config.yaml
encoder_norm: "layernorm"
encoder_qk_norm: false
fusion_encoder_norm_position: "pre"
fusion_encoder_head_dim: 64
max_steps: 3400
weight_decay: 0.5
Rows from block 2 of the fusion encoder of a small model that answers yes/no questions on an image's attributes, named by matrix and row number. Rows with one number belong to one neuron. Each number is 500 + 25 x the weight over its row's rms, rounded and kept within 0 to 999. All counts start at 0. Numbers have three digits each. After the name is the row's rms in percent of the matrix's.
After each neuron's rows are labels from the 100 texts, of 14976, where the neuron reaches its largest size: "fires on" is the input token at the peak. Only what is clearly more common there than usual is listed. The data: analogue clock faces. In brackets: how many of the 100.
# gate: MLP gate (fusion_encoder.blocks.2.mlp.gate.weight, 672x256), inputs 52-103
# fc1: MLP up (fusion_encoder.blocks.2.mlp.fc1.weight, 672x256), inputs 52-103
# fc2: MLP down (fusion_encoder.blocks.2.mlp.fc2.weight, 256x672, transposed), outputs 52-103

gate.471 102:475456524487492478496482494497515526473500477487500520461498537538555485498522497535509525482493501507501470527538437498509511462495521495441545510527502451
fc1.471 097:523507491496508503497498494492477500462509547514521464461444513539479456497512460545553550516524520520515474446553518519480543504499522484473513518510464467
fc2.471 096:521511521493485490511533478490476517499543465517509499499515544467528496517515499456535478451491514498491499476504532471554487527524485486548464519507508508
fires on: "square case" (52); "hour 10" (14); "minute hand past 7" (11); "hour 9" (7)

gate.107 081:534523521493509470512492524531512513536567472515447446489485519475501504524490525510482529469498482482515518505510495496487515507507507535542525488505521479
fc1.107 079:527529483509496452501506499499498508497542495507514499477455516483523516522464542475521499484496510503466517532506473504531503477486521522536475478452514486
fc2.107 066:440534464506507547492440490502475487497480552496459536479461521491484521477531501514487486509546497504490522520528468434471482526520498462479461513497506488
fires on: "four ticks" (29); "ticks" (23); "hour 11" (9); "hour 2" (9)

gate.444 110:527535473477528494495493517503507512482499485502503520518520531502473550512503500508540518543435494474477485434496503522495524451497463499497515495576510507
fc1.444 086:485521508527534452577493491529512526526504460440510508466488486479480526510515528508527511533540547462507524478526530529508494449504548498443496473532516453
fc2.444 067:508496499482485506530510495480504515497518525489503530494502553494533472506517509559488472503535590512500545511474452497498474544524506475524485469487491486
fires on: "hour 7" (38); "hour 8" (26); "hour 1" (12); "hour 10" (8)

gate.409 101:471489490505514511482517468490508525502503503500507476545470484534510475513531479488461496489517489500508559514489494486525501534511490500535475531460483497
fc1.409 111:514535487503468526474498471518491472505481481479502494530494496523517488471495509475489528486492506531506471477517488484467474529494472457539480484486477503
fc2.409 110:512473513476486468495518553516491483501525500573509517487475495495501501516491525491512523492539485485498493503475533538473521492523504506482492510546543501
fires on: "dots" (27); "minute hand past 2" (22); "minute hand past 1" (21)

gate.220 133:484509480510474466495559494465486472520530526470493533495546467501540498461536499519507470513473505474543521472533475498508496482510473486481512487513500466
fc1.220 129:509494456527478505460553529494518541543509512506502498495502504475504472501479528486562488501500518512473479534494497464516493523521473500516509505584469495
fc2.220 112:489509566518477472520509503522492481489526519508521523523504454494504499492507466492491466506521480525557496497531508491492502480456493516473471479483514507
fires on: "second hand" (100)

gate.443 061:483505469504499497515501503524516511537521511497534474483530444534485507494451482481478541509513487522514524464493468526484447517491573520493445500514483462
fc1.443 066:488522474489519494508484466497470515497527514467471515525450500500497512500542491518545506483494525527441524515481493506524522475498503434481526509500494511
fc2.443 045:500461498498510560512538518496504496456498523498464480507502503495496494492489494494558510483474538448492521499481502510530516488456467440465537471526477492
fires on: "hour 12" (40); "hour 6" (19); "dots" (18); "hour 11" (12)

gate.392 074:469524513516507494517453519551535482528450488508524451518475450481516524468472509502517500460478484454528532537489536541518532454512487507499454470550498523
fc1.392 075:492466483474523492470541511513549525546489481470487474497505549507523522537464472502457498476549472474480513494456499509516510468490517510492511527530474482
fc2.392 062:445497539469497471497522489480509516501440511497488464561507486491511533533516489529491523483507492472552450516512529524464513477505456546507472536504478516
fires on: "hour 3" (30); "hour 10" (23); "hour 4" (15); "hour 9" (12)

gate.204 105:490523461490511493517514527522467515516518574509500518524490528500500472489492540474535486534477531468523493522498466526516530497457480488489503459541487476
fc1.204 106:539512460516472524543480493496524491511502525539535525494537556503532446480533534461490510546522538487507526491472514526486470525440516490463507501488489490
fc2.204 096:523480549539471480514504450503510546488490475523464504443513516526520538488495500506473508482490517548458479477454531506490471494515500514518474518456496514
fires on: "minute hand past 3" (32); "minute hand past 10" (22); "minute hand past 9" (10); "minute hand past 6" (8)

gate.607 079:457493495466521500519511512494465475518461535465524565487503499500499488485500470526528492472480482477505552489489488529520487498489504466540500539562508541
fc1.607 079:495483468481529482540502500458454507489534541484485499487495519500465513474487524501536498494522556474470539474503515494506486549456486529472514532531514519
fc2.607 083:557469488548471503544485481505465540508529462512518449485538477487476525501551549459456477507486556499464492489461518515444512522502481499484515458511532477
fires on: "hour 7" (48); "hour 8" (29); "hour 1" (9)

gate.337 073:544501502491487509503500484484500523488547526479430471506454528480544518484460501499530481505493490494497486507525475460481540488486503482496492509468504512
fc1.337 077:527515518528534502506530544513489531515504529502471484544498504483517507539526509521546518498512491482435488459524496496515503481507525464496424522501462493
fc2.337 061:496515525502504484527502467515505516502481487488526525508484523485541516514517500489537514489511459492538498546495475465555488500523531518515493510489515504
fires on: "hour 12" (57); "hour 6" (26); "hour 7" (9)

gate.577 067:510462484508552486516512502549532486453470499493527464462513512499496524479491491477520505512540556439514496510474501466503500538439568520493495494500455522
fc1.577 071:446501478494520532523536456497485516464494538511472513542486499499505510487539491537514492481528536492486512510498527492525500485500484486505510471492519473
fc2.577 054:481524507514490502490473514508552496510501541509490490466492481522532458512504497543535530509507522546530541507533454514487492448508483508502507508480445485
fires on: "minute hand past 9" (46); "minute hand past 3" (45)

gate.448 068:500508522552487505465500468520471536482493549489501495530504555518512514470532454492480459473514473485515473506507503504498487495511502510513452504511514511
fc1.448 071:519472543527496511521493511487542517524523509476466503455531548541495483412505487492521496525494500512481475536461508543488521476516508531536506530500515441
fc2.448 059:547508515509441490476504522495510499529475482539495528531528532491522490541493522489488508484472490502537490543476494482469496531524505491506522520529526524
fires on: "hour 7" (23); "hour 8" (20); "minute hand past 1" (11); "minute hand past 7" (7)

gate.323 094:498515529525471469489494489534508493503467515503547520506526584490466520470502498483492486519491523499487517517472494526465465495490490479517482543464516554
fc1.323 084:538492546509523520485506519494468512499538484472556526462477525482499473461492482495487509537528555497481500540445501487512475506488506502485474529489492525
fc2.323 088:509496506516494532538479506494528499534511515530484481504496460527451513568521489480475461477491502491504517517593493501483512512487491531507529482516489485
fires on: "hour 5" (20); "hour 6" (14); "minute hand past 7" (13); "minute hand past 6" (11)

gate.105 115:493527503488498529511504532523537475548525478526477493519523449494459513479559531480535529508490477495548483501459479506476512494444476488511517477535498529
fc1.105 113:512498508550500489512510469483494500478513484518514469511478526490501501532486512473487488480490518496478507492511509472521457469521529534486450539483456500
fc2.105 104:447495452520509534524509535504505452498479511446446497463485443490499486453506499496512498489534478541547472509568503504478522517498457498528563499478490456
fires on: "second hand" (100)

gate.478 111:508543516492502504498503497475466469513523509501500503523543513490476494501515468542503519522491549540466499451520486498531489519501514480515538500533503529
fc1.478 110:517499545477510520502499485481510449499542485503513528518504487521494476473514457540505467511444519519458482479526513488492470521486488457485503484499500535
fc2.478 115:487503453488490523475477473525494548487484519492489544454483512484500494495511548482526477498490460500477477548527485491483510455476521513515491543464483525
fires on: "numerals" (78); "minute hand past 7" (7)

gate.384 132:526456453470480532476492549516504494497509508500510495501442499514474490511550504513450515496545541480523526514483544498466493504455500509501447454539518507
fc1.384 122:461505502522522476502490488475504516525492471466440494477522468493490493473454507457533514490470435503502494487504422516482548493490516502437536470477451511
fc2.384 137:548446503506485534480472520496500483471508506529525534501456499523507512462510502467461477484511536458441523445455533477522492488504451519502489504534477513
fires on: "ticks" (93)

gate.211 081:501531521469484506530484513468480495526490555489500484501494474475465484452481465442509491479482544500537516519481474495463482495483543502499504491485485518
fc1.211 083:499538511483477463492493492485487479513500511478477496480496505486498510489506481495506490431447532489511507554462525493472491480487460493537487470528531495
fc2.211 079:514518489528476459526457518459485526500538499529478441504494486499489479476508460440502453476511546467517518549486517458482531525502514450503520504551460517
fires on: "dots" (58); "four ticks" (33)

gate.248 103:463472507506492480511511488501490528514501473472506455535539499513536499486533501544504504457523514525454526495514476523544514501472476526474525449481477535
fc1.248 104:516484534470524478491541517530476494480496491545510516520475526511508507504535461496502484470524473441528522517484521523498463480489496461526491506491503481
fc2.248 109:531477483530526508495541498545492496474471496467501473502465490505485499498528486518528491510462485482549460507485508525529453482493539480503504533446467479
fires on: "dots" (87)

gate.287 129:497510484503482485500491504531481477458534542512492487508501511501478488467520505522531504507487497518508502491518517429488497519471520502527494492507512520
fc1.287 118:502547483474507515514500514493517521487523508548508490503546475491457478524458523502498470483439468529524520535513535502505475519467536498488484452507479566
fc2.287 127:500520475479499481463532493463508503493507480535496500500518507492514495515465507473481484480475491481443500493462526525470508519490544470524522498562549537
fires on: "minute hand past 3" (66); "minute hand past 10" (28)

gate.195 081:518469488467537500524508493529498463528476474497485466530483497481443533506489509498533507546515494520551523490561504445504496495501455526466463517490516526
fc1.195 074:485477515538524472471512515511491498483534487470539483471487474519542503503493519528505509510489496477510478525515501511487562482527491507519488495514486490
fc2.195 065:494505539514488515522531506484505469431527522493530479498454500483484520546489511523523500482528503540510495487520541486498473461532431508519495528488499467
fires on: "hour 11" (54); "hour 12" (24); "hour 5" (16)

gate.63 077:483492488467505468498514480523486481500524532550465526478499501472535504510496476529501518499558510553520489535516524522549529513469476506522528495447490473
fc1.63 078:494542496496503502521501441488492524499479460490501528484492482467484477531528571502496507466494514539504472525513486474480495482556522526479478469498512457
fc2.63 080:511521541471465507488483485488496457487521486507481493509526484464513542502468516478458497507511493474481502491502506463531488489510492480493477466483500509
fires on: "ticks" (100)

gate.597 082:532492482497509503503463466535506493469447484517494482451494495503529529505545483477504497509491511501529467473472499512494460456530518515548502527448510514
fc1.597 080:488499506486533467489512559486508487515553522477496506494488527510493458505515481459514459526538483504491495518506457467523494534473518465489471482518500514
fc2.597 078:439503548473475540550526432489573479466469469460524479523504500514554499491507544471521502503437514520488528525504501470565492487473528544545504502497455487
fires on: "hour 5" (52); "hour 8" (16); "hour 1" (13); "hour 7" (10)

gate.385 081:510491500480511511495513459522520512480502479490486518477489463489505546524543458512463511466529526516492500487492487463503483490509507508489508478477464502
fc1.385 077:483520453496481481444487540488510518474531495477520450535506492494509511532477523497491512502497552496537576496468503475519468507485485477485479456515512491
fc2.385 071:488496534456524532499465492463497487461456500429499511489513499503492531485519441488457531494469496450498498495514506446478502479526487530468501500473495525
fires on: "hour 3" (26); "hour 2" (24); "hour 1" (13); "hour 4" (9)

gate.321 139:410533546489514498500488533474513493539548506470481481492506496535477462476543532513483512474515478498534510504491531516496461461478516508506497551481476529
fc1.321 141:600464479510470537518500469495501520459482479530519520478466543491524526536447472503524508552477494512466519500497455521496527491503473515480527488513496493
fc2.321 128:453506557463498495462508459507483444470510491467503530518436486489440524480538499526501498485473493486500513535525464514487502504486494544472462535511456515
fires on: "hour 12" (87)

gate.92 134:476518493510493495477463530555499487515468532511532474508501461456536506520526482512472489453462481509517498478479500476478491519514457474494469472536501512
fc1.92 133:446491492530481445505557492484495494529534483500506509494544527533477525521497514489451559498522555470504482524525497516478509471523497510478489512519504485
fc2.92 125:481526465513515490533494478443473499533505529563484500499485541521503482521484459495503533513546480468494490483495456484497513522468558451512480503509530471
fires on: "hour 5" (37); "hour 2" (25); "hour 12" (11); "hour 10" (7)

gate.389 092:481495488481457494478491511467511463530509498493481500539476537498453543505528451475543514509516446514530491463506505536497520484483476481469502508499479476
fc1.389 090:494437465486481460500457521514527477479471524515497522524487523500488489505458477496536527501479447469458484521535504485491519521511450494497485496510497550
fc2.389 075:488507511541524476530513480532530491530493478542463517507482477506498456506472472537518503467471534486516492471522483494507509540512511464523542540502518469
fires on: "square case" (100)

gate.319 070:531555467542523480500498469497527492506513473538544506479461530506466491514526489516494544539467509497478486528509516474504515511565477549487482497480485526
fc1.319 069:545500491442505507528527525493479528485517491509500499510521539488433496497519476509492529564533488513563504504536494527512465500469508485452472508518492501
fc2.319 068:514491549485484496544491543499477507495508487462521480508491491470495487470533541509542495516483525528529470509532481505469470491493514461485501503487520529
fires on: "numerals" (100)

gate.508 075:506485524516477488494477474508511501460493480471461545533501520527532537461490476455506530532482495478564471466539513471494488503536474502468486507524501524
fc1.508 074:500497513489522521498545503520473525526539506464518474454512475456514465510488515536514498485491518434514485549469457519544511508487507534501470520513539490
fc2.508 072:478499504517510491464515501486516481528466487493498503487477509496499525468496506549509535494468491499516487480534476491497509496543545445515479509498500495
fires on: "minute hand past 9" (35); "ticks" (16); "hour 10" (15); "minute hand past 10" (10)

gate.435 072:477460476474466534494502447475497484500511533466500521510499483504508482522514516501518484526509470525519477509483481521544457494496485517527499498529464447
fc1.435 079:530445501493524521466501482512502503559478477470505523527496526521514529489518497520539462500502493523498461547482512467498525533526506470515478484478474474
fc2.435 067:505535542504499524523515507487541504479521495505497523501511501465535510491542478491543490566496533475517521486517526486521475468493512467481533492533506494
fires on: "second hand" (95)

gate.416 098:536489492535518454480503527467509496506493542510474452509554523530552498479504477517510483491492476487488515475502477515540503505496501485493512510485529466
fc1.416 095:455530493481487535498505452459508524516447507501511513508485529537437511517465495458518492459535526519517458532438475484528510508462479508501453543533451498
fc2.416 093:540486509509460550521515552468536462498499488493464492504489505492528503457493496515516495499519482463487550506546463515525487477495457522451486518511513494
fires on: "hour 12" (45); "hour 6" (20); "hour 2" (14); "hour 7" (12)

gate.380 094:472529534496484502448498466503463492484507499462521522500476500537517465446523522529496558540520464484473551486509502506523512448541545469497479514501465546
fc1.380 101:517487495426530437464508564497501494445487485526481521501440506489541538548509445534468483507533497502493512454495496488514550484490464479481471443537472461
fc2.380 093:519486487536550485487521523512530548480553516499489482479506513489542533535509419525457512505503497508468546491532551493548538516530489488545485493518479518
fires on: "minute hand past 3" (47); "minute hand past 9" (30); "minute hand past 10" (23)

gate.534 085:500512488474496506498488477510500486502511512529523492537473525512494486492454510541478504502476519517494517469430560525499466551454509451534471447471542542
fc1.534 082:479511507488521545498492512514498559502472491490480459498494498477492518516496455459520524497492493507457487481476505542494466512448496506530516484515469534
fc2.534 084:450462517524478471503475464485472487507491498520471464524484491469499494497481499526486538455493464498512518465541499473439579476516476523517487493545560501
fires on: "four ticks" (100)

gate.559 092:498433477461547446501507492534514501467494491487511510531501521465510485464505509525504527492515486502529498517509506529508518456538552468484498487448485476
fc1.559 087:516497483522472500460465483492498467533478524516483494454519478520492516531517509483485482480504521500521514513459509487520436531482538495520499486491516501
fc2.559 087:505519496459499496497527458482520487479533487493492482477510524468469470507502530506486506434469474497511502494444528535485483577438516510514475539495530510
fires on: "hour 5" (37); "hour 3" (19); "hour 4" (11); "hour 11" (10)

gate.604 074:551474501487455478497482470502516480497527493507484529511496490502500482535512488511507522506514467506511506478490519479494501520517509541542531508418481509
fc1.604 071:536521550492501444509540485500498543494489475494494522523545512498516475504562505485528495509488531494484479532487466524439529466533507497481506511490485482
fc2.604 061:527467466500508531504531485520481490525505525526513504467434452507449508512462525471516542510502522501497485482468533529474499525488486520487475466523488523
fires on: "hour 12" (63); "ticks" (29)

gate.458 092:510531522511504480473527483479500510521556449479507488529503524478493514476508500557513479487460504473448452548497505527517514514509515480496521500513558489
fc1.458 096:524508515466577484525481508503504531507509493473486474459500461498489526515520481529532501481497552494527518490500478468495513566448491535498467477524538493
fc2.458 099:465529471516520533524523528523513524503542504496492426479545530490502516501444493516489497454483542498484510471500509509494528521479434495469453485486493486
fires on: "ticks" (73); "dark face" (21)

gate.121 079:519503555495516510495563500498512505546478457507587506544466470487501500512516479480511520474530459468490463529474541530489477511510523507496489502466484484
fc1.121 073:506492482492526496482504538491475484490518472468540504517504469471497526491497440481475509471457509469485467504491501442491551501503484507487458486555480497
fc2.121 064:523516493529480497475511483550511521493504545487483454511532506509540525552473547469496469477503528466499514522538513491495505532479480482503572459523493484
fires on: "numerals" (72)

gate.202 110:497506487477531453503490504497508512484513498479480527503482506461511515494487438523485523523502536486529497552461491525547511520470480445476497512479483516
fc1.202 093:508472541450517516441547471499558513521516495505502511519507534527481488501490535492498508509513505518512496444462538501473487486487539502517524494496536505
fc2.202 091:502510544476472510451497482539501486538486520504487471490490453470469481505505533509510511482481507444479510491523463521481501482507449469528512499483540495
fires on: "hour 3" (38); "hour 9" (24); "hour 2" (16); "hour 5" (9)

gate.228 079:555465508488481504492488533512515499496503479503492512501512471524474490471484499491507480500480481507503505469516539523486507481525457501512520464498508516
fc1.228 079:534499502498476486475483501512531497505464449467522493475536532500524465538532510479443519513511564487512505459510491490505498488490481525504438528488529565
fc2.228 069:530498520530491496533542530513483499522509464525516486498546494509441492487506498466466482467467514471513472473533504454520509537508506502514489497516545528
fires on: "minute hand past 9" (18); "minute hand past 6" (14); "minute hand past 4" (14); "minute hand past 5" (12)

gate.441 124:530500518492516530466514502505507514509487482503533497504504519525518477519497527501473471513494559499519452530501528497491479466547456518514490520505511565
fc1.441 128:526502492522481519435497493474523468508477496551498498497459490477519475482494497528511466467508561544503523532516486526513444455548485535515483465496509514
fc2.441 120:539480513489504526474478482477464545532543502493523497500466506489480474476523501492480470461488500509465519488474514519492512541502504494484501560492506462
fires on: "hour 5" (14); "hour 11" (12); "minute hand past 4" (8); "minute hand past 3" (8)

gate.186 081:493540529489519534550490500556493516542521509486522510472549550474467464513531513493464469523516537503553504519499490475500484522507503525545497529468506487
fc1.186 084:548528498489490516506480518529492457498493489484481512525452452488486496445504508512489505556489490511447485489518506500499488533504502477508488524525506523
fc2.186 072:444510531482481485512516467491531515534524492492469468496505516473513498531492538506468508482534488516571503496531488423508557525517503484499480494507518510
fires on: "hour 12" (34); "hour 7" (15); "minute hand past 7" (14)

gate.581 225:514461473468531540482497488553465527518504506496525480492499509540524480468553462546531484480490517464484516485476478541505521459480538493497497503465493525
fc1.581 194:492491451494529535498521487545488504513544500479564482471547518496502483508505476539497474472527544503506509513501469545493499473498526514488496504450501535
fc2.581 359:501551591488470494528481462473519515495516493519497523522525502505501482536496514482483505470530477522506476468475515493498512566504480543516489483502492461
fires on: "square case" (97)

gate.462 100:475501469495470515542522509499501501505491504545477471556534508472517541490497471508454509482524471511504481560512503514464535472488518515517536500497520483
fc1.462 091:477544483477462499490461504512466534474486502520472433560522516492537506449499489480531525529496471491534477492530512464449480485436468496484502480498488533
fc2.462 102:548499513482509524527487483488510502499520483471496526483486460468491505529547492499499524519481489511519469484490503541549530505501480498492534540555525490
fires on: "hour 12" (53); "hour 7" (35); "hour 1" (12)

gate.405 088:518539502557454497494530490515483465520458522533490514508491444494508489469510504507520524496485517469519528474499474520514465448483519474472502429503515502
fc1.405 091:488552534534485499521485512523428475517530505488506541520546487491503502459537477507493492527455447485493498493524469480490457484480521545506508510480504525
fc2.405 077:465477544504500475503503476491509453519531431531531467561484516491532490461497464499521454460466486493549510539493458487479478475496524486485520500523490511
fires on: "hour 7" (30); "hour 8" (24); "minute hand past 7" (17)

gate.562 131:480473509476488468490499488451495533512528459555526516516525513502500503475530491552516542497499510492526493533486467493507485499489502512530511472498530508
fc1.562 129:537452485522505497470509514506510481493506571472518496455469496520550527537488507438526510523550493498461526489495519503494500491516466523458469484490506495
fc2.562 138:488524469485485530484499500488540516453518508505528503473512490496480477498503543498464506478488485513522524498531532523474507535479490479484463521511502499
fires on: "hour 5" (24); "hour 2" (23); "hour 6" (17); "hour 1" (17)

gate.356 081:482488492500468482511526506483463512459477483492484507499479468511552503481510477499478499541511486507477505532559519468506524454501504508517501482444493497
fc1.356 077:511515494492560498500489462523509480488540481490496479478496501504485510464500526491551505487509503510530488495488501513528514559492488496484511536507491532
fc2.356 076:481514518469532498487546466527486526502503516456510528464507494484526512533502489535504461497473496462488487534520479516513528468483548465503447570529499513
fires on: "minute hand past 9" (74); "minute hand past 3" (16); "minute hand past 10" (8)

gate.312 081:506499504510480488490494479539512515483502523497487460496495473520519522544496492478479513517496504484495504513494477509507534523521474540468494503493519468
fc1.312 076:538467498535468497562484529504523488481508506540454491526482465488476504526497488512502471526541512509518476481484501497520478501546523496492469518493514461
fc2.312 081:477456524489519539551525483516488479551522484461516484489497490516497515451541469531471517537546501497511533527527485450521500488493480485490496504474480470
fires on: "second hand" (61); "dots" (26)

gate.383 115:469533477512512518526486470444476540474481496488464490477523565506508472523481497506501519461489460521554471495507496489548538542502490505521458480516450471
fc1.383 112:451541454493553491484507515463499555479506502483508539490496513512520502489463492527508490479445473505517485494510495530488538508464513512478509501483505450
fc2.383 109:477516453490492500480491532492483483503455482520534509526509501545511529491480440514492505528509489495477477507532493505490493483504529480514513506502520448
fires on: "hour 11" (54); "hour 5" (17); "hour 12" (11); "hour 2" (10)

gate.494 078:505520492525466499481497511491504514497472495521471484512472510479522551477508504496453505505473522477453474483481496531520507490528469460504472484526505492
fc1.494 084:471496456501509496453518483501517472498479527512452517477532472504515461486477474470531495499501481466506479491504475527526479481483553522497512513503452521
fc2.494 075:490519544494553544505516472453518513494492530490495510507499532503453500493506511573512532500468496516482505519467487493495486456471501459478508470489495530
fires on: "hour 3" (51); "hour 2" (10); "hour 9" (9)

gate.656 073:489509496477517506518539529525523483520478510548547518513497500519517512536486514508460509431503517544506528485519524474507519520508512541518514467494460464
fc1.656 068:510452458487511456512534503463502447488498524528538449472528478544490510515521514523504488539538500479553502433481527547484530526517509446507486480509529525
fc2.656 061:494458516492462459480511528455455449520484512514472494539531465563515508507485490498486502465503497474499507497511516501508547483543513493525501492508502485
fires on: "numerals" (99)

gate.339 096:482464518526532483503457515491477500516523500516489499509546477488464512514527467547488485496512476478495522518537488519522508467532480556520455489455455528
fc1.339 097:503455534483519517478500531457495539488487523505478491498572524493485478503500554499515458516496493457498476569478495498507480524523489574481462505463488522
fc2.339 086:524454519498511481507513496519493498506511546546539480572515507542486492476478507469485445515502534498491497454456467500488498551538492530544462495494457486
fires on: "square case" (56); "minute hand past 6" (12); "minute hand past 7" (7)

gate.541 100:536484504498490472468510470484481504513449470510475498509504504541483502468508541508498500504448533455500484498471456496534495503518538486491504485508485544
fc1.541 085:453515511527532519489505503510500492487474490514545467464512470521506498506487495486480483469456544497543490514469494483489517499481569502449470508510519470
fc2.541 088:492443520538516482516561462467498535486492512519466474486527534486486505481501525492470478421446512506520507481522480486504498529487540451527503504525481519
fires on: "hour 7" (34); "hour 8" (24); "hour 5" (10); "hour 11" (8)

gate.198 104:554431532525517502497499521496476525529495498501543524503500453457490486518498555489491498490514511496493507527510517511476479496515484532490483484558503458
fc1.198 106:492502511496480509468519517493525515479566503462507548499515472526482542446523510464523499528528498519509506492530542506513454468469528470487489519497481515
fc2.198 096:518496519489524478522483486492510534518504492500493532463508510518505532513499488521516508500501495459462465513505503524487525507551463454522497495520485492
fires on: "minute hand past 3" (59); "hour 5" (12)

gate.326 115:500481508544498468503543498482469524509506519474474501521517477527526508490515479487501499506499510502506515479525522525503530534526527448475500525519526494
fc1.326 105:495523474520455517526563449493451524499522493482470510505556531487512528478528498489489510517478542476468511507516494484501515472548499531491503467518515462
fc2.326 094:561497508463527462507511512507523549510507488492496468522524504502518489494489510476495526539493502450488526509468500515492469493488502557448503522444492513
fires on: "minute hand past 9" (47); "minute hand past 3" (36); "minute hand past 8" (8); "minute hand past 4" (8)

gate.265 072:529498521491470532518493499512533455509495513510507502486518483518473477487491521490507494463518532501521526463497511509468474545497497497532471488544533549
fc1.265 078:506550498507524464487440554529521527523481516445502494522501495487504505537517475498475473484491498501495505567517486480496511510506516539461541543479455500
fc2.265 075:484542517517484473475475502452507497512503553470511499511501485449463551553478475489503511506504531462488505506476498505495466492462456553543496505506477516
fires on: "hour 5" (18); "hour 8" (11); "minute hand past 1" (9); "minute hand past 2" (8)

gate.166 072:565498471569510493510492534504499472532490541431512498485482503547522426490482466527534514518505525512497494471505476525501495509520499447491512480520490509
fc1.166 069:477457460494508481483509520496503511558496442488476497527504472502536460486501452477513510485493441482533491512481477556503530516509488509491504464529490520
fc2.166 068:506527539482473515503496505524528506489513487483489496524495511533522494514472474513528506489521472514503488526506498527519513538546514535493541506529480543
fires on: "minute hand past 3" (34); "square case" (28); "minute hand past 9" (21); "ticks" (16)

gate.13 115:496487535512476513519445533482483534573504508448488493497492519493498531527471501554540496508493501520503483468543494489485482509548492502510526495544534491
fc1.13 114:450526488521486486437528529534494476537499541506534516508541494467441490512482495490507459486493488503522494509497529496470492475466523465519518483525481520
fc2.13 145:505522504528515513487539505515523494493503524487494477531486481482530492494463513519470464482491548514515480517473516528542532490512488508501474519512535537
fires on: "minute hand past 3" (31); "minute hand past 9" (29); "minute hand past 2" (14); "minute hand past 8" (11)

gate.106 070:482518505503508527509486497478502489478483505488530525444503515480501483478487524481518479501483511479529522525493488485505484516512525531486488513507485485
fc1.106 071:471470499474505499521496536510486469518502489490458519438476453513513505464490455488457468476456470468511482476498491507482536540548446470545485558561485540
fc2.106 058:515510504495500522487458520512487442482486524482494491528519509483459519478502514467522471495493462519504515482488491502508431513499521497528481512539503526
fires on: "second hand" (42); "minute hand past 1" (14); "minute hand past 6" (9); "minute hand past 12" (9)

gate.149 125:469554533510457517554501447508485507560505523535506508521497503479500515462505449492532501524505495474498483465508475517499535499507537500500505511484483483
fc1.149 130:538485491540515492472466474506472511492516520489506479473476539468469484486502520516519530508487530476513504538480498479502521483518475517551501495500519478
fc2.149 155:523560543469482457520554480445488482536534452492487504482458487476493527490415478510468498485491512502477508481488479549522523490501478504487487507475516487
fires on: "square case" (73); "minute hand past 10" (16)

gate.354 103:507492525498469490562493512506480511554522495480494498474469441548505535488499544533535519524483542518496493487480482515513477493540560484492461467500516474
fc1.354 105:511499484510481487521525479492519547494520473482445530501491512489522522499495481514521523519517509482488458523499501467529473481553476505513464480510516485
fc2.354 091:551484496506526496511474511513508484503536486493515452497513516508510469503495478496532569512481497475485487477503486479483539492533496482486527505528548460
fires on: "ticks" (94)

gate.417 085:498558489526455483499550484508529512503522495517547496494473518463506467495530483524546477511549505487507469454458517501486476539498517452486540462481505493
fc1.417 100:495513502497530492490483474499490503483523495480493491558495505475418490414487528427473506500523510482517558488537485533536534499497486523507506502475537453
fc2.417 084:500496502483472559519501478553523530493490501494494528455499486490502529492451500516531493487486499451522485510558481485483513488484500503484516514518509580
fires on: "minute hand past 3" (17); "minute hand past 10" (11); "minute hand past 9" (11); "minute hand past 2" (9)

gate.244 098:513491509485525529506504531470492518519496485493464470459473464532533540546486509538486508455525473484483509498440499486541510466481520519464511526533486484
fc1.244 104:511468462477474521465518503515567452493493523517530471510536538507504483442512491507501455527489527544525510501519503525492480503456509478482494488470510524
fc2.244 100:499482505511473534484521466508521489467479497473520516529489469451481491442516540494529497493495481506523473548515510469506489471496499487454496504461528534
fires on: "numerals" (88); "hour 10" (10)

gate.181 089:520530524489499497473474493428476525517505553456472499513500567501513523526505491484532482514525490482523553500521480495513508548527554448489511467535511470
fc1.181 077:475502520468484525528454521506520511529498489496515516495507495499476479522493470505480503543444496463502502547494471495505507486493495480483511518532493527
fc2.181 069:441514525525508455443445523517527530488509512488513526558460562487505511560504504497536548476498485466516509499521491513510489481480490491533488525509464459
fires on: "dots" (100)

gate.252 161:488491444519484479486477503516477521524479539496490512462445503501483529543488532515459496452517544488480522475515457518511495561479502471461486459525490447
fc1.252 133:538498577482523506525494515517506486468540483499513458530514516529506475503518483526525536506504507491520491487452531477504500498495508557489528503494514551
fc2.252 141:514515527490482479484542478505525486505497536501493507516502559488491480493496538528549515537461503502518506529498437520529526445527502503519525567519507488
fires on: "hour 7" (51); "hour 8" (17); "minute hand past 7" (9)

gate.110 079:509496477473483486534464535502507495525514480536496524527494497504492498531488543498488490472526516505496469481526492494522506481515538457458477508514501499
fc1.110 085:472551497532530539523466463513485454510488505506483507537491500476514494504487448478520501500518475527534547514488558469489486481548487517536520472477496481
fc2.110 082:539545516488486509503491505502478497513459478466483480484462498477518550543486452513515557490505557458514555533444521538505463521508510502524507501484504533
fires on: "hour 7" (39); "hour 1" (26); "hour 5" (12); "hour 12" (9)